config = dict(
    loss='sigmoid',
    embed_dim=384,
    encoder_depths=[4, 8, 4],
    encoder_kernel_size=3,
    text_encoder_activation='swiglu',
    text_encoder_fused_qkv=True,
    text_encoder_inner_norm=False,
    residual_init='none',
    lr=0.0011,
    beta1=0.9,
    beta2=0.999,
    grad_clip=1.0,
    ema_decay=0.999,
    warmup_steps=210,
    weight_decay=0.4,
)
Rows from block 9 of the image encoder, named by matrix and row number. Each number is 50 + 12 x the weight over its row's rms, rounded and kept within 0 to 99. All counts start at 0. After the name is the row's rms in percent of the matrix's.
# c3: 3x3 conv (encoder.blocks.9.c3.weight, 128x128x3x3), inputs 52-64, a 3x3 kernel for each
c3.17 093:38 48 21 41 49 43 57 66 64 43 51 50 58 50 47 40 60 36 50 48 50 63 69 61 50 40 50 50 50 27 47 60 50 40 50 56 51 44 50 55 53 44 50 51 50 40 41 51 56 50 57 61 54 55 57 50 50 50 38 50 55 31 51 45 69 63 37 61 62 49 55 50 50 50 50 62 29 40 50 23 44 81 49 09 50 47 33 47 50 30 50 34 38 84 50 56 49 43 52 51 50 73 50 50 43 46 50 53 43 58 50 52 50 50 55 43 50
c3.18 087:50 50 76 54 39 70 54 50 33 50 22 80 50 50 50 53 50 50 50 61 44 57 51 60 62 53 62 50 50 50 51 50 50 49 58 71 50 49 50 40 48 62 50 50 50 50 50 50 53 54 39 54 54 46 48 37 71 50 42 75 50 68 50 54 61 50 45 50 36 50 41 50 36 54 71 35 29 68 33 27 71 46 39 46 50 50 55 50 51 49 50 37 51 37 57 38 32 51 50 47 50 57 50 50 54 50 46 73 42 45 60 41 52 50 51 57 61
c3.19 074:41 41 32 50 51 46 50 52 50 50 50 50 50 58 64 55 44 50 50 71 46 37 60 62 56 53 50 67 40 44 50 50 38 50 46 50 41 50 64 50 45 50 51 37 45 50 50 50 56 50 59 56 50 49 67 44 29 53 37 37 62 48 69 50 50 33 53 37 51 50 57 59 63 48 50 46 47 50 44 63 69 38 59 50 59 50 50 59 63 35 43 44 60 53 49 50 56 62 59 63 47 50 47 37 50 51 60 50 60 48 63 48 40 50 52 50 71
c3.20 094:26 40 50 27 50 69 09 50 50 43 18 52 66 35 48 62 53 49 48 52 50 50 50 50 58 60 60 49 67 65 47 56 50 50 50 50 37 56 62 32 50 63 34 34 50 35 38 50 45 50 52 50 50 50 58 55 50 57 34 50 42 34 45 50 50 21 50 42 20 37 50 50 58 48 50 52 50 35 37 13 31 26 46 40 31 55 53 42 70 62 17 26 50 50 50 33 50 50 29 52 55 13 54 59 00 42 50 42 50 50 56 38 50 26 45 29 33
c3.21 139:20 18 50 50 42 77 30 50 78 38 38 63 27 39 61 49 58 50 51 53 38 35 50 21 29 26 15 50 50 50 50 57 47 55 44 50 50 50 42 51 50 52 50 24 50 50 44 50 43 41 44 45 42 37 50 50 49 46 38 42 50 50 41 50 42 52 38 41 50 45 39 32 42 50 11 50 56 08 50 37 19 40 33 28 50 29 50 38 50 53 24 50 37 37 35 19 52 44 26 47 39 46 43 29 24 50 50 22 54 50 54 47 46 34 50 51 16
c3.22 081:41 35 47 50 63 77 32 40 50 50 50 73 57 37 78 50 50 24 50 46 48 49 51 56 50 50 50 65 66 52 50 50 50 50 38 34 72 50 58 71 42 52 50 52 60 50 48 52 50 41 67 50 50 56 59 36 46 50 50 66 50 50 75 48 50 50 50 49 55 58 31 41 58 54 50 50 54 59 50 50 76 48 50 73 50 30 50 50 34 50 50 70 52 31 39 55 48 50 50 60 50 50 55 45 73 50 84 78 50 64 50 50 48 50 56 35 43
c3.23 075:33 40 50 50 46 62 50 50 50 53 67 65 50 61 70 39 38 50 41 64 78 57 50 54 59 48 50 50 59 50 69 71 50 50 50 50 31 24 50 49 61 68 51 56 56 59 50 60 50 53 47 50 45 47 50 48 27 51 50 43 50 35 50 59 50 50 43 50 52 36 50 50 50 51 49 36 50 38 50 18 00 39 43 61 41 50 50 50 40 50 50 50 50 44 73 50 50 50 50 42 50 46 48 62 41 50 36 32 50 47 41 50 50 50 52 50 56
c3.24 090:44 79 46 50 50 50 49 50 60 59 41 50 51 50 50 37 48 48 50 55 50 64 50 50 50 51 50 50 57 72 50 47 50 30 31 50 50 50 50 43 50 55 50 53 46 51 50 56 50 51 55 62 56 50 50 66 54 50 54 50 50 66 58 50 50 45 24 50 41 33 50 51 50 18 50 50 50 40 50 19 44 64 80 59 56 46 52 58 50 54 50 39 50 67 50 45 48 39 50 56 39 18 73 50 40 69 60 41 50 50 50 50 50 50 50 50 52
c3.25 155:50 27 64 32 47 50 50 50 32 50 29 21 62 58 30 58 59 43 45 50 40 50 32 32 63 48 51 39 41 38 46 50 41 50 50 43 50 44 76 32 50 52 30 30 38 53 54 42 50 47 33 47 45 50 60 29 50 50 28 31 50 30 34 50 61 50 44 50 50 40 30 44 60 50 40 39 43 50 42 52 50 35 59 62 51 38 50 50 43 50 30 33 29 50 54 30 53 56 43 47 50 50 50 48 52 50 60 69 50 50 45 44 41 35 42 50 50
c3.26 106:15 50 33 28 59 38 26 65 50 61 85 34 77 91 41 39 83 32 64 47 42 73 59 50 54 39 40 64 52 60 50 50 50 47 50 50 45 56 69 50 48 71 57 46 69 57 50 40 59 43 36 36 33 47 50 55 46 50 50 35 55 50 68 50 50 65 50 45 50 50 51 50 59 26 82 67 50 43 70 64 55 50 54 54 51 50 53 58 50 57 50 50 50 50 50 50 61 50 64 50 47 67 47 41 92 58 73 50 50 64 61 43 50 60 46 39 52
c3.27 091:50 60 50 74 48 50 50 50 48 50 18 45 52 23 49 47 36 50 39 34 50 50 35 56 48 47 68 50 28 60 41 50 50 48 53 74 65 60 40 50 40 30 45 50 33 46 57 59 45 50 52 48 55 50 37 65 51 38 50 50 50 22 50 50 60 55 47 60 66 50 51 57 39 50 50 11 51 53 41 47 71 66 55 45 62 49 41 52 51 44 91 48 50 68 47 50 58 34 68 27 50 48 50 50 48 62 50 50 26 50 54 43 36 50 44 50 54
c3.28 083:39 50 77 65 50 50 67 44 47 36 51 50 59 52 28 29 50 50 55 50 52 51 55 61 50 40 62 73 44 45 50 50 50 50 50 50 43 50 41 57 62 49 58 46 38 46 56 45 55 61 50 52 59 50 53 64 68 54 59 64 37 47 49 50 63 50 67 60 42 72 71 62 43 50 50 54 50 50 50 48 50 50 50 27 52 50 50 45 50 46 19 29 23 25 33 27 49 38 36 62 50 50 65 63 52 50 49 50 50 43 43 50 44 50 56 50 48
c3.29 102:18 50 36 00 50 64 21 58 62 34 57 63 28 80 99 31 60 76 48 50 41 56 50 42 50 36 59 49 50 50 48 41 50 49 42 30 50 50 50 50 45 50 51 54 50 48 45 50 48 46 50 42 47 52 50 56 50 50 39 24 50 56 35 46 46 62 38 50 50 50 45 50 46 41 23 50 61 08 53 55 35 64 61 50 61 50 37 59 54 51 53 60 57 61 50 50 56 56 42 50 34 30 63 50 44 68 65 74 47 55 63 55 50 50 59 41 36
c3.30 111:47 67 50 51 59 50 35 50 41 59 43 50 40 49 50 48 74 58 50 50 61 65 46 57 70 48 55 50 44 50 48 47 52 45 50 59 66 50 22 68 50 47 67 50 50 50 57 50 49 50 50 49 49 50 61 50 50 62 51 56 61 43 34 47 50 50 44 50 55 50 50 40 60 33 50 46 36 29 58 50 66 62 50 21 50 50 57 50 50 50 66 41 50 50 46 50 66 50 49 59 50 40 50 50 41 50 40 40 50 50 57 50 57 46 57 51 30
c3.31 089:63 75 76 50 69 70 66 50 50 24 63 48 50 43 45 34 43 50 60 50 53 58 65 60 51 57 69 78 66 74 50 45 42 59 46 64 46 42 36 50 47 50 51 50 52 52 61 58 59 50 50 63 59 50 50 50 60 50 70 64 47 57 64 50 52 49 48 43 51 64 57 50 58 34 50 28 50 49 28 36 70 50 50 50 72 58 39 59 50 41 30 65 69 32 39 64 50 39 50 66 50 58 66 59 50 57 43 47 45 50 50 50 49 50 50 50 50
c3.32 112:51 50 33 40 65 67 27 47 41 50 34 60 57 73 50 63 78 43 51 62 51 53 63 72 54 66 73 41 50 54 47 57 50 50 50 50 70 56 50 69 58 59 58 44 50 50 59 57 43 50 50 44 50 50 50 50 62 59 46 74 69 50 56 39 43 50 50 50 55 68 50 49 50 50 50 75 48 81 68 63 73 50 33 30 26 50 50 50 64 50 63 52 62 50 44 39 50 50 47 52 55 56 45 51 50 56 73 82 65 62 50 70 41 56 42 32 59
c3.33 077:22 50 26 32 50 50 43 34 13 50 82 36 41 50 50 65 41 32 50 47 50 42 59 72 47 59 50 47 43 59 61 43 43 33 48 47 72 63 71 50 50 50 49 41 79 37 50 37 50 50 51 55 50 50 37 46 50 31 59 52 50 61 50 50 50 46 43 35 50 50 46 50 62 50 50 64 57 49 37 54 50 50 50 50 47 38 50 50 38 50 50 49 50 50 50 50 50 50 50 50 50 50 50 67 53 84 50 37 60 42 51 46 50 50 49 50 54
c3.34 114:32 33 21 50 35 38 62 30 48 40 50 33 67 67 50 58 61 52 64 59 50 53 50 50 50 54 48 43 47 50 48 50 50 76 56 63 37 41 40 44 56 50 53 50 56 50 50 45 53 58 50 48 52 48 53 50 34 49 51 54 57 45 19 50 54 50 50 49 53 56 55 71 16 51 45 50 59 32 73 60 35 50 23 37 47 50 39 32 48 34 50 37 50 42 28 35 47 42 33 50 63 63 60 35 54 50 41 57 55 59 50 55 50 64 50 50 70
c3.35 118:37 22 50 59 50 50 50 66 50 50 58 50 50 63 62 49 56 62 21 50 52 40 49 46 16 50 41 50 76 61 50 44 50 73 86 84 55 53 46 57 61 50 50 50 58 45 51 48 45 45 48 43 49 66 44 48 37 50 55 50 46 64 72 51 50 50 50 66 57 59 83 50 50 66 50 50 50 50 55 57 56 50 38 54 60 50 54 47 50 56 76 73 71 58 50 40 72 52 51 50 46 52 52 50 44 35 50 50 55 58 62 50 58 48 50 50 69
c3.36 104:50 32 28 25 50 52 50 62 62 42 65 54 42 76 56 66 70 59 36 51 50 50 59 38 39 59 54 63 50 50 50 50 61 38 37 50 50 50 52 50 50 52 71 34 57 38 49 34 49 50 50 38 42 50 50 50 59 58 32 25 63 54 50 46 50 50 50 44 57 58 47 50 24 29 48 50 38 57 52 50 74 55 39 49 67 58 50 45 50 50 54 44 37 73 37 53 56 53 56 54 56 62 61 39 65 50 50 78 63 45 56 73 41 64 71 50 57
c3.37 112:50 50 48 50 39 50 51 50 64 44 27 55 50 50 39 59 53 35 40 50 45 41 37 50 50 50 70 50 49 62 41 50 50 40 50 60 54 55 50 50 41 51 50 35 50 50 50 50 44 41 49 50 48 45 39 28 58 42 40 54 25 41 67 40 50 45 37 41 47 50 33 32 27 50 67 17 48 60 50 46 57 42 56 50 50 50 45 50 38 50 50 46 37 50 71 50 49 50 48 42 31 50 50 32 55 50 47 44 50 53 50 52 49 50 44 50 34
c3.38 116:68 45 38 46 62 45 50 50 35 50 55 64 53 50 67 74 53 50 54 47 50 45 49 50 19 34 44 38 44 50 50 50 50 50 50 46 33 35 22 35 62 49 28 50 50 54 50 50 49 41 50 50 50 50 44 50 43 45 54 61 50 36 50 63 50 58 64 50 50 50 40 50 61 50 50 58 40 68 50 50 73 43 49 31 35 65 50 33 61 53 48 50 28 55 30 30 50 61 50 50 33 50 41 27 33 68 83 49 50 58 50 49 50 46 58 37 50
c3.39 089:80 50 54 75 39 50 77 50 63 60 47 26 37 46 55 21 36 78 50 48 49 39 38 51 48 50 39 50 50 45 54 50 44 39 61 50 52 50 50 52 53 41 54 58 50 52 51 50 50 50 47 47 36 50 50 47 50 50 51 44 50 50 63 44 50 55 51 50 50 56 59 51 50 40 48 36 47 36 50 27 36 50 44 47 50 50 47 50 50 58 31 50 50 50 48 38 36 36 37 50 56 52 62 66 50 50 50 63 50 39 43 50 52 60 50 58 50
c3.40 145:38 81 50 44 60 31 50 49 50 99 55 50 77 43 50 44 53 50 63 48 50 50 49 49 50 59 48 50 50 50 50 56 54 50 43 40 42 67 42 53 49 50 63 50 55 48 50 49 52 50 39 54 56 51 52 50 51 47 44 43 70 41 50 59 55 50 50 50 50 43 50 27 50 67 70 59 53 50 55 45 41 47 50 43 47 34 44 50 40 66 71 50 50 70 50 67 31 50 66 60 57 52 52 50 58 50 34 50 64 43 50 50 42 50 52 50 52
c3.41 090:54 37 45 51 44 63 58 53 79 50 41 56 36 50 50 58 50 50 50 51 66 49 64 62 50 55 50 50 46 33 50 50 52 50 50 55 50 50 50 49 56 50 58 50 50 50 66 66 47 50 50 40 47 50 58 50 30 50 50 41 52 62 50 50 34 50 50 40 45 50 50 62 50 55 50 43 50 46 50 53 29 49 50 50 50 37 50 44 50 50 49 77 58 40 50 62 39 51 42 57 50 44 50 61 50 34 45 32 50 50 50 50 45 39 57 53 50
c3.42 110:56 43 50 57 47 56 32 39 50 47 27 04 50 29 25 55 56 57 43 47 65 50 50 50 50 42 50 50 54 60 27 40 50 55 47 56 72 54 50 50 50 50 50 36 40 54 50 50 49 38 50 53 50 39 50 50 29 50 50 15 38 40 38 50 53 50 55 52 50 57 50 40 53 71 50 51 59 24 50 50 50 67 40 50 50 53 50 34 50 47 50 50 34 59 50 49 55 65 54 39 50 50 38 50 44 53 53 50 56 46 35 50 44 50 50 50 44
c3.43 087:51 57 50 56 44 42 74 38 37 10 21 33 44 29 50 33 31 57 49 50 54 50 50 59 35 39 45 32 35 49 50 50 44 52 61 63 50 50 35 50 50 50 50 49 53 44 53 48 46 55 50 44 50 50 59 56 63 50 57 56 50 45 38 50 56 51 50 53 56 64 50 50 37 29 50 50 50 50 50 54 45 42 29 40 38 50 50 50 38 46 50 31 50 27 47 50 33 50 50 59 54 50 63 55 36 58 52 53 45 50 50 47 51 61 53 58 58
c3.44 103:43 50 50 42 48 50 68 50 50 59 57 49 50 52 50 36 36 50 50 47 50 50 67 46 50 63 63 50 28 00 50 51 39 49 50 59 48 52 56 50 53 42 50 43 50 54 58 50 48 50 42 50 50 34 26 47 68 50 42 50 35 37 40 52 50 54 58 43 65 50 53 50 50 51 50 53 59 50 59 69 50 62 50 78 57 50 50 47 43 42 45 50 16 68 58 32 50 50 50 44 29 40 37 45 62 45 50 75 50 60 57 50 50 54 62 50 71
c3.45 117:50 54 41 55 43 68 50 38 57 50 50 56 42 20 40 48 44 41 70 37 43 36 50 58 37 50 54 52 58 59 50 54 50 76 85 50 50 76 46 60 59 50 56 50 46 50 55 57 44 50 49 51 50 62 50 50 40 50 51 50 36 50 50 50 46 46 58 50 50 52 50 57 65 30 50 15 44 50 20 76 64 49 35 50 43 46 56 43 50 41 50 57 67 50 49 39 69 59 64 33 37 50 25 39 55 37 66 50 50 50 63 50 42 52 47 44 55
c3.46 119:40 48 73 50 50 50 50 62 51 50 50 44 50 48 60 46 43 42 56 51 57 51 44 50 61 52 42 64 63 71 51 50 50 31 26 50 50 50 50 50 40 50 50 66 66 66 50 44 50 52 39 46 53 50 50 54 49 45 61 27 42 55 50 56 44 42 50 62 50 56 48 50 58 50 37 34 52 36 62 54 57 39 50 55 48 52 74 54 50 60 50 50 70 52 35 50 33 09 50 59 48 43 37 47 48 50 64 50 50 53 31 45 62 36 56 52 60
c3.47 130:65 45 50 65 31 27 50 50 50 50 52 69 50 37 70 18 50 76 39 25 38 33 37 50 44 45 50 36 40 50 50 50 58 47 42 50 55 46 43 50 50 33 69 50 46 60 50 58 55 46 50 57 44 50 72 67 50 50 50 28 42 52 50 26 48 56 41 54 61 49 50 47 50 50 86 50 50 48 61 49 50 54 49 35 50 50 35 58 50 37 33 57 50 50 53 53 50 44 12 51 51 41 50 52 49 50 47 60 50 54 64 50 57 58 46 48 48
c3.48 122:46 41 39 50 50 63 33 35 42 45 45 50 35 22 27 33 24 21 50 50 43 39 50 28 43 29 36 50 50 50 55 50 29 46 30 29 50 46 35 60 63 51 32 50 34 50 50 51 50 50 49 40 43 50 46 45 48 32 33 57 38 17 59 55 50 55 50 53 50 39 42 31 40 33 42 38 26 28 31 21 40 34 47 40 50 65 65 28 18 29 50 50 65 42 52 50 42 59 49 58 50 58 46 39 57 46 34 58 54 60 47 50 60 43 29 39 33
c3.49 099:59 40 50 58 51 46 50 48 54 50 73 73 46 62 60 61 61 60 50 44 42 50 50 36 50 59 33 60 46 38 58 50 45 47 40 51 52 50 60 50 50 50 50 52 59 45 47 40 48 50 50 50 50 53 37 42 65 50 42 50 45 44 63 61 66 57 55 46 39 50 38 34 40 41 67 50 50 34 50 51 50 50 57 56 45 50 50 55 48 50 63 57 50 75 47 35 50 35 25 50 49 49 50 50 39 46 34 50 50 56 53 50 45 50 50 31 50
c3.50 082:24 40 47 41 73 50 41 75 50 26 57 59 36 51 63 44 28 40 46 47 50 50 44 50 19 50 56 50 59 41 52 44 69 50 40 46 50 55 53 63 42 50 50 50 50 50 37 50 41 38 60 49 43 47 44 33 40 32 50 48 46 50 63 40 50 39 40 50 45 36 07 53 50 63 61 50 62 50 44 56 50 50 50 59 36 33 36 58 50 50 32 71 78 50 37 84 50 45 46 67 42 40 36 10 24 54 50 50 62 50 38 62 32 24 57 50 50
c3.51 112:50 41 41 56 52 15 50 38 50 45 38 39 50 47 50 34 49 52 42 39 38 50 49 52 41 39 50 31 18 40 39 55 51 50 41 35 55 46 47 50 50 42 56 46 45 43 40 33 50 42 50 47 42 50 33 49 36 49 50 48 31 50 37 43 50 50 50 50 52 46 52 50 35 50 45 19 61 42 17 50 50 50 41 50 34 50 50 57 50 53 66 69 60 55 62 65 50 50 47 50 48 79 50 50 63 37 41 58 37 38 33 50 44 58 44 61 50
c3.52 106:13 40 62 39 50 41 37 47 50 46 59 59 50 28 36 52 50 56 59 50 41 56 50 49 49 46 50 50 48 50 40 61 51 31 54 68 50 50 50 40 55 50 41 54 50 59 52 47 55 50 53 58 61 50 52 32 36 50 41 46 45 50 59 63 63 35 50 57 31 50 50 50 62 50 16 62 50 25 82 49 33 33 49 76 50 53 50 68 50 80 41 42 46 62 42 44 50 66 50 50 65 53 52 50 60 53 50 28 59 67 50 50 58 46 50 50 50
c3.53 075:50 65 55 77 50 50 50 50 75 35 59 50 25 34 69 23 42 71 29 40 38 39 41 40 50 61 59 44 27 47 66 50 62 61 70 76 62 50 31 44 42 40 51 50 42 50 50 48 50 58 43 50 50 48 50 58 50 42 55 61 50 58 44 51 50 50 58 50 51 50 50 55 22 50 19 50 63 50 26 58 50 60 61 50 55 50 50 47 50 52 50 50 52 49 50 50 49 50 49 27 43 71 37 50 67 63 46 50 50 50 50 50 47 50 46 41 57
c3.54 119:52 50 50 70 42 50 70 52 75 22 50 48 12 47 50 37 37 76 30 35 33 50 50 43 39 61 16 72 50 49 50 59 50 57 70 48 50 31 32 50 50 50 50 58 73 47 56 50 50 53 55 50 50 43 50 40 50 55 50 50 46 43 65 39 50 52 47 53 46 50 50 26 38 50 29 60 46 34 54 55 50 43 42 50 50 46 42 49 45 54 31 50 61 37 50 50 39 69 50 55 55 49 60 50 52 61 54 50 50 50 57 50 50 55 40 50 20
c3.55 102:50 58 55 30 41 49 50 60 59 89 64 26 68 75 35 38 44 37 50 53 40 60 65 50 68 66 50 50 52 52 50 42 45 50 50 50 35 59 65 50 51 56 48 53 51 50 46 43 46 51 47 50 50 45 50 38 69 52 23 50 55 30 50 62 63 58 46 46 56 50 43 45 51 36 28 48 70 63 62 63 50 47 66 72 32 50 60 35 47 50 76 71 26 51 50 37 27 38 40 46 30 57 50 51 57 50 60 67 50 51 50 50 33 41 26 20 50
c3.56 088:50 50 50 50 50 50 41 39 45 69 37 29 50 47 24 51 50 45 52 47 45 35 38 50 50 50 50 48 42 44 50 42 45 50 50 43 12 43 49 38 49 58 25 50 43 46 46 47 36 33 38 39 24 36 39 62 61 39 61 50 15 50 39 50 60 33 50 56 30 48 35 34 50 36 29 50 47 49 50 50 53 50 50 39 57 63 61 50 50 50 51 50 58 50 50 34 50 52 44 50 50 44 45 38 50 49 50 50 33 48 61 50 53 68 13 58 63
c3.57 068:51 26 44 22 39 50 18 57 71 68 80 50 50 50 74 61 67 70 52 50 42 50 60 27 50 50 18 58 61 50 67 50 46 50 49 63 39 51 57 52 50 50 55 41 48 42 50 50 52 39 36 50 26 21 50 54 48 50 42 46 51 50 67 48 54 59 36 50 40 56 47 45 76 50 55 91 61 50 61 42 41 50 42 53 50 40 50 54 50 65 37 40 50 53 47 34 60 50 50 50 43 34 53 36 28 50 35 51 55 54 60 53 42 46 52 25 31
c3.58 086:40 58 50 51 62 50 68 68 37 30 55 50 59 48 48 65 24 57 60 50 46 54 70 62 50 50 50 25 28 50 50 50 66 32 50 55 40 41 37 50 50 35 50 59 45 47 57 60 51 66 66 53 60 50 30 50 28 26 51 26 03 29 28 50 50 50 62 49 50 48 41 67 50 50 36 50 56 71 56 71 56 50 43 52 50 43 31 58 59 46 64 50 35 75 59 50 90 50 42 50 50 79 56 50 67 92 50 50 50 55 54 50 50 62 32 50 64
c3.59 091:65 50 44 50 39 40 42 61 69 39 29 28 50 20 50 58 50 76 56 52 54 54 50 50 42 33 16 50 39 35 42 48 50 63 62 47 50 35 50 34 50 60 50 50 67 53 52 50 54 48 50 49 40 44 47 50 46 50 50 50 35 42 70 35 28 26 50 50 50 43 56 32 34 50 50 50 39 41 50 50 19 54 39 49 50 50 54 54 50 66 25 25 50 50 50 50 44 46 44 48 63 50 55 50 51 50 48 44 50 46 61 50 61 73 50 50 68
c3.60 095:41 50 39 50 50 50 50 50 67 48 25 29 55 42 50 45 41 50 54 55 62 42 50 50 38 45 47 35 50 50 34 50 50 73 65 70 50 49 50 50 50 36 50 26 33 55 60 56 51 55 47 50 54 50 64 50 50 48 47 40 47 50 50 52 50 65 63 50 50 50 50 44 38 49 18 39 45 21 45 53 21 44 10 50 50 50 31 50 39 42 55 55 50 41 50 78 46 59 70 47 32 52 39 50 50 46 50 45 51 54 55 49 50 44 50 50 50
c3.61 075:44 80 50 50 69 50 40 49 27 63 53 50 69 58 53 54 52 50 50 54 47 53 50 59 50 51 50 07 36 40 59 46 75 57 50 50 34 41 33 50 56 40 51 48 56 50 57 63 53 50 50 59 53 50 38 49 39 50 57 50 74 46 50 59 51 50 50 50 46 39 48 49 58 43 59 88 55 50 82 75 50 25 39 50 50 58 36 50 50 24 34 50 46 50 50 50 50 64 71 57 40 60 50 67 50 76 76 50 63 57 50 36 50 53 42 40 55
c3.62 080:45 63 50 50 50 49 74 47 50 79 49 35 50 50 50 41 55 50 50 50 58 50 44 50 50 50 42 73 45 37 59 32 50 26 50 52 38 50 64 50 50 60 49 59 50 52 50 48 54 47 50 50 48 39 39 50 73 41 56 54 49 44 45 50 43 47 51 57 63 58 66 50 45 71 50 29 56 50 50 58 52 37 47 66 50 43 57 53 42 53 50 04 53 50 38 50 50 41 49 53 50 32 67 50 50 63 59 49 50 42 50 40 50 50 60 61 44
c3.63 079:66 67 54 71 39 29 49 50 45 47 37 51 42 50 30 31 46 50 51 43 45 44 58 50 50 50 41 50 50 17 50 47 34 50 50 50 52 50 50 43 44 62 34 52 60 47 40 44 48 44 59 50 60 50 37 50 30 62 53 37 48 36 36 45 45 50 50 50 46 50 69 29 50 44 48 50 58 44 50 50 50 50 50 33 62 50 39 36 34 58 50 50 50 68 65 55 35 55 50 19 28 26 50 52 34 35 50 50 45 43 39 50 41 35 50 50 29
c3.64 096:62 47 28 50 50 23 81 65 48 44 47 50 17 54 47 09 50 67 61 67 59 61 39 50 59 39 50 50 49 50 68 48 50 65 50 50 50 38 34 68 50 39 50 71 50 58 60 58 64 48 51 54 48 53 63 42 33 60 50 30 45 63 38 50 43 50 50 44 42 43 50 44 33 50 50 39 50 50 53 50 36 54 53 51 30 33 29 50 43 33 46 47 50 42 50 73 31 32 50 50 53 42 52 50 37 50 61 49 45 33 18 44 50 50 38 51 50
c3.65 072:50 46 41 45 37 21 50 50 35 51 39 50 50 50 29 55 64 21 50 50 62 49 64 79 48 62 50 50 29 50 56 50 49 50 50 60 58 63 75 50 50 52 50 50 41 50 63 66 50 54 57 48 50 57 60 35 51 67 50 48 58 46 50 49 50 56 50 50 47 51 44 50 50 52 50 37 50 92 45 52 50 51 44 50 66 33 50 80 54 62 50 46 50 50 50 50 38 45 50 52 80 68 50 61 40 50 00 10 50 50 60 63 49 44 50 50 50
c3.66 087:02 41 64 03 50 60 50 37 54 50 77 74 69 83 50 50 58 36 49 50 37 50 51 41 50 50 50 63 57 59 50 50 50 33 50 50 50 47 64 52 50 55 50 70 59 44 46 50 39 50 41 53 52 52 50 39 68 59 49 33 56 51 38 50 50 36 51 52 50 47 41 52 65 50 26 77 80 46 58 50 54 38 63 50 50 60 70 30 44 50 30 50 38 41 64 40 30 50 50 65 35 42 53 50 50 55 50 50 50 50 50 50 38 35 47 50 43
c3.67 111:50 38 50 72 50 46 69 55 50 39 60 50 20 48 52 14 31 52 64 50 50 50 39 71 45 37 50 67 57 55 50 39 47 50 31 50 57 50 24 69 51 50 69 60 50 50 50 53 57 57 59 50 56 54 44 61 32 50 65 50 38 63 50 55 41 44 58 36 49 45 38 50 50 36 49 51 40 63 33 66 76 32 50 31 50 48 50 50 50 26 51 50 45 70 50 57 50 50 55 57 65 50 49 55 55 50 48 47 50 54 49 49 50 50 50 24 50
c3.68 157:37 50 60 50 52 68 50 61 58 36 44 56 20 35 50 29 22 45 50 51 34 49 50 19 50 39 34 56 47 37 59 50 44 45 47 55 37 42 32 44 50 49 39 48 49 54 50 48 50 46 50 47 37 40 47 42 50 48 44 50 48 50 50 45 50 50 46 56 58 38 34 44 47 41 50 50 39 48 45 38 52 38 38 35 50 50 58 40 50 41 38 50 50 50 54 53 50 54 49 50 50 61 50 43 51 38 47 55 50 56 51 44 53 38 48 35 25
c3.69 083:53 41 34 64 50 54 55 50 40 40 49 24 56 50 46 72 62 42 41 46 62 49 68 55 63 58 55 57 50 41 62 50 72 50 53 59 41 50 20 45 50 50 50 43 39 42 49 46 58 50 48 65 50 55 52 50 45 50 50 46 63 47 19 61 47 32 63 50 39 52 51 62 59 44 50 50 49 44 27 50 55 36 16 12 50 57 33 65 75 46 37 54 53 35 50 50 59 46 52 60 35 32 70 41 43 50 42 49 27 50 53 29 44 67 52 59 50
c3.70 092:25 22 58 45 44 50 70 50 50 62 56 42 21 19 39 49 40 70 50 43 50 49 37 50 50 50 50 39 50 54 50 50 39 68 68 50 73 50 56 62 62 50 46 50 48 54 42 50 43 51 43 45 50 50 49 26 50 59 50 46 50 58 56 50 50 45 48 45 43 50 50 53 32 53 50 41 42 50 16 50 50 44 45 61 50 52 48 50 50 44 31 61 58 40 40 50 50 53 50 48 29 30 50 50 34 50 49 53 50 48 50 48 50 43 53 60 52
c3.71 071:48 64 73 59 50 50 48 47 50 50 29 32 54 53 22 50 72 50 43 51 45 39 49 50 37 42 51 32 50 50 44 45 59 51 66 66 50 54 54 50 50 67 43 58 65 45 44 58 39 43 50 42 50 45 37 56 80 27 61 50 50 41 61 51 53 47 50 50 50 50 50 60 60 50 50 50 54 45 79 50 80 50 64 59 50 61 65 50 57 43 34 25 50 63 50 20 75 50 38 55 42 50 37 50 56 50 80 75 61 66 55 50 52 50 49 50 43
c3.72 072:50 50 66 69 55 50 51 50 50 55 16 00 58 50 50 62 67 50 50 50 54 51 50 50 50 50 50 76 51 32 50 52 30 50 50 46 41 61 64 50 50 47 46 69 43 50 50 49 55 56 50 56 58 54 59 17 50 59 50 29 50 50 28 47 45 49 48 55 50 50 60 50 50 50 50 35 50 18 35 18 29 50 49 52 50 50 54 50 50 64 74 48 35 50 50 50 51 55 50 45 37 24 35 50 50 23 50 01 42 29 27 50 38 27 53 56 46
c3.73 104:87 50 56 68 35 50 50 48 50 50 62 65 44 57 66 50 50 56 32 50 50 42 50 39 52 52 27 50 50 50 50 50 61 57 29 50 60 46 56 50 50 50 60 52 63 54 50 50 59 55 50 50 64 50 57 56 52 72 38 48 50 50 73 47 60 50 36 67 50 49 47 36 50 63 59 47 50 62 57 70 53 50 45 53 56 30 50 50 50 62 60 57 53 50 51 60 62 37 50 23 51 16 50 55 29 38 59 50 50 59 56 50 54 60 50 50 43
c3.74 113:50 40 25 58 50 00 53 50 50 50 50 41 43 50 35 50 52 40 52 50 48 55 50 54 50 50 71 48 37 59 48 39 49 57 43 29 50 50 47 50 50 43 61 40 50 57 54 45 53 50 50 52 50 41 39 58 56 50 66 67 50 59 69 45 51 55 62 59 53 50 52 47 36 50 65 24 37 68 30 49 50 54 46 50 52 29 50 50 50 37 51 50 50 50 44 31 50 54 36 36 50 64 40 50 71 50 32 50 40 37 50 50 38 50 50 47 45
c3.75 113:50 47 34 60 60 31 50 33 24 53 50 52 77 44 53 63 56 50 50 46 59 50 59 50 60 54 54 19 27 50 50 50 72 40 50 52 50 37 15 29 58 50 50 50 29 59 55 55 42 50 50 56 48 44 31 52 35 50 65 32 50 50 50 57 52 58 50 49 57 46 41 50 50 50 74 41 50 50 50 63 50 50 46 41 50 60 50 49 51 44 50 34 50 55 34 47 50 54 41 46 62 50 39 51 50 50 71 45 50 42 55 32 50 58 42 50 61